config.yaml
dataset: "single toy objects rendered from many sides on busy backdrops"
depths: [2, 4, 2]
loss: "cross_entropy"
residual_init: "none"
momentum: 0.95
Rows from block 3 of a small image classifier, named by matrix and row number. Rows with one number belong to one channel. Each number is 128 + 24 x the weight over its row's rms, rounded and kept within 0 to 255. All counts start at 0. Numbers have three digits each.
After each channel's rows are labels from the 100 images, of 14976, where the channel reaches its highest value: "peak on" is the class under the peak. Only what is clearly more common there than usual is listed. The data: single toy objects rendered from many sides on busy backdrops.
# convs0: first 3x3 conv (model.blocks.3.convs.0.weight, 160x160x3x3, each kernel summed), inputs 0-79
# convs1: second 3x3 conv (model.blocks.3.convs.1.weight, 160x160x3x3, transposed, each kernel summed), outputs 0-79

convs0.14:155120110113168125133137148107123146192106087180120109181152111062105072099131130111100118120098143126151133137110095119129103104151134095102112144099114106131126162127114138142102139142102131117148124128160150124115135141152124112133095115
convs1.14:115131105102116164090139141117137138118126095114144158152111143152105125125118112089135099130119148119114125160137162138165128166125109127119131147084126132102107132109167093164091136085133121180111109108129128089062155149107133097115144107
peak on: brown part

convs0.20:126091133148136195155176153117126088132131159092123119207158109089148160131140134110133137102131103142129105119104138112124164117113167125138155098138124152102117084106085127128103139124157136094157121093122125139153127130097120116108099118
convs1.20:149160131120114146107108128144110147162092137116144148092087101120090153158152152140075116137167095158156197074135150134132112112085091130107138137111109157082122115141128135130121087110129132139161132133130136121160110150148140166136177060
peak on: part in the second colour

convs0.152:157161133129155112128114108123145128158148111115089125126164148108097158135116138135075123105092175131125121137139126114108146137140141095133127161109142151115150110122159111077085091148145108114106130170151142125127119185177065145123080184
convs1.152:151093112096170116150151158098102130131141180123137141097128149104101094122122082133136172151159126126132106107165112106136106143113134106092127139128135110118120177111142119120094146140156133153113121126094146164151167127121151134127097116
peak on: brown part

convs0.18:127144117066156120105133072119139136139147146060179137107131132121123116123098106146107110136142120127123144127129098160149173121137152109130120127089122117116166107120106126131135162089141123077147133157136110114095133114145142159121127067
convs1.18:104093088131134131128120102101159113144100129117125112113152112156167137124131168131125157166112062106134146102112129145140114102162138107144121133121114094152168115125109122108145133143118141102145128098137091165166152082138134149126112146
peak on: part in the main colour

convs0.158:115120127090147064128117112121160138149091150121096155130114124137115105136096113116091116168119161107130148150128149144158096152132142123148132088132199146101136192102113128134109144120109144101127154154157090124139125141112103122133104123
convs1.158:151146164160130114179127132122101154103155140187152130133118138113111107133090104170070126126169172173145133136144137152153153163139163111124129108122137140137144154154115118170153127055124119145140135150159133136112114125134153118126126119
peak on: part in the main colour

convs0.48:143148120132136151153152153138140122137107108052107132097137122145134099098108135086154122158137091138135123134141171122126165096146134137167096114113161130111127144118113167076147160137173151133173128125140063117143148123136144145132094097
convs1.48:141133170156133109165122101146087170131123129110110068131167132113162141157144154115147109098112140099107100128103135120135099147116127129144141135152096142092119115122122125142132160088115108127124108141114094095096151155112132104147164083
peak on: part in the main colour

convs0.130:092104119147115155132080149126127098095172118139120156167156140114106166132137153139164111104142142113080110118119119136136124102086148107135119125118153108084124180104121136121160108132078132167128126111141073143124141165110172133134153111
convs1.130:121092113140134114180098126128134101120113150139080134112165151129117106145103119121129149126105085103118126079127116118135158145157120105140139098118134137132122123141092134154118112113145093109145097140144129157124173095174118182149123079
peak on: part in the main colour

convs0.147:108073128113139132116119076157117109107126118104121093103140104141116095160117148123129132109087118109157140138144086172099112155133119109137127116110080109167114139137105190132118090122094127112157151153169137129103121139104135123137119070
convs1.147:131151094097159132127080161138101084121183150133167134121110156130088126128168107143125120148151090103115100084098097120158130101148121130119146145133097137090129103103144109119103117133095104139119107115056124164136130080129119160120111162
peak on: brown part

convs0.144:132152162103182117131118095134125129178095113150088115111155110122120118111109125138138125130088121131120150090135127120124149064124133138111151131110110128130143137120128100107131138094109120111125134187160104133126126180084077129138121139
convs1.144:137117118116138141084116162132111092089159088155099143159098176099087103112182125134080153139155173110140090147168125139180109112094122155143157140132160108090134144118128083143136101157150105165116125123099124082105132162119098176128156141
peak on: brown part

convs0.85:123148119150112101136127129151094121147115115162153144133107126093081104101135140104124114190136120141116123132156132102137113090127116077124103116101160127177129135156163168113158133118133100112125141167078124153131137130137094104116109121
convs1.85:120119099113136100126115136071150106113174120109145125148129094121104117120144096126167135134127167118125142097090129143116116101149116098124131158133145134162093171131127172134127098118127101108135104142101130132091120111091145093123094148
peak on: dark part

convs0.9:115109136113125085117131130147140106148091172114161102117162138120163128112149134147122079127121092129132135115139100086100181104156112111128140127119118151148132128135091107101134166125145115103188117137139142088115156129129118116104174127
convs1.9:119140162122115179099087145148127134157132102119172136184093130115112135191110104125114141151131148145160152125138131143123128151109138142124140157168114145111124139158127167132098118130139129164123122119150144088148156157158137114137112093
peak on: dark part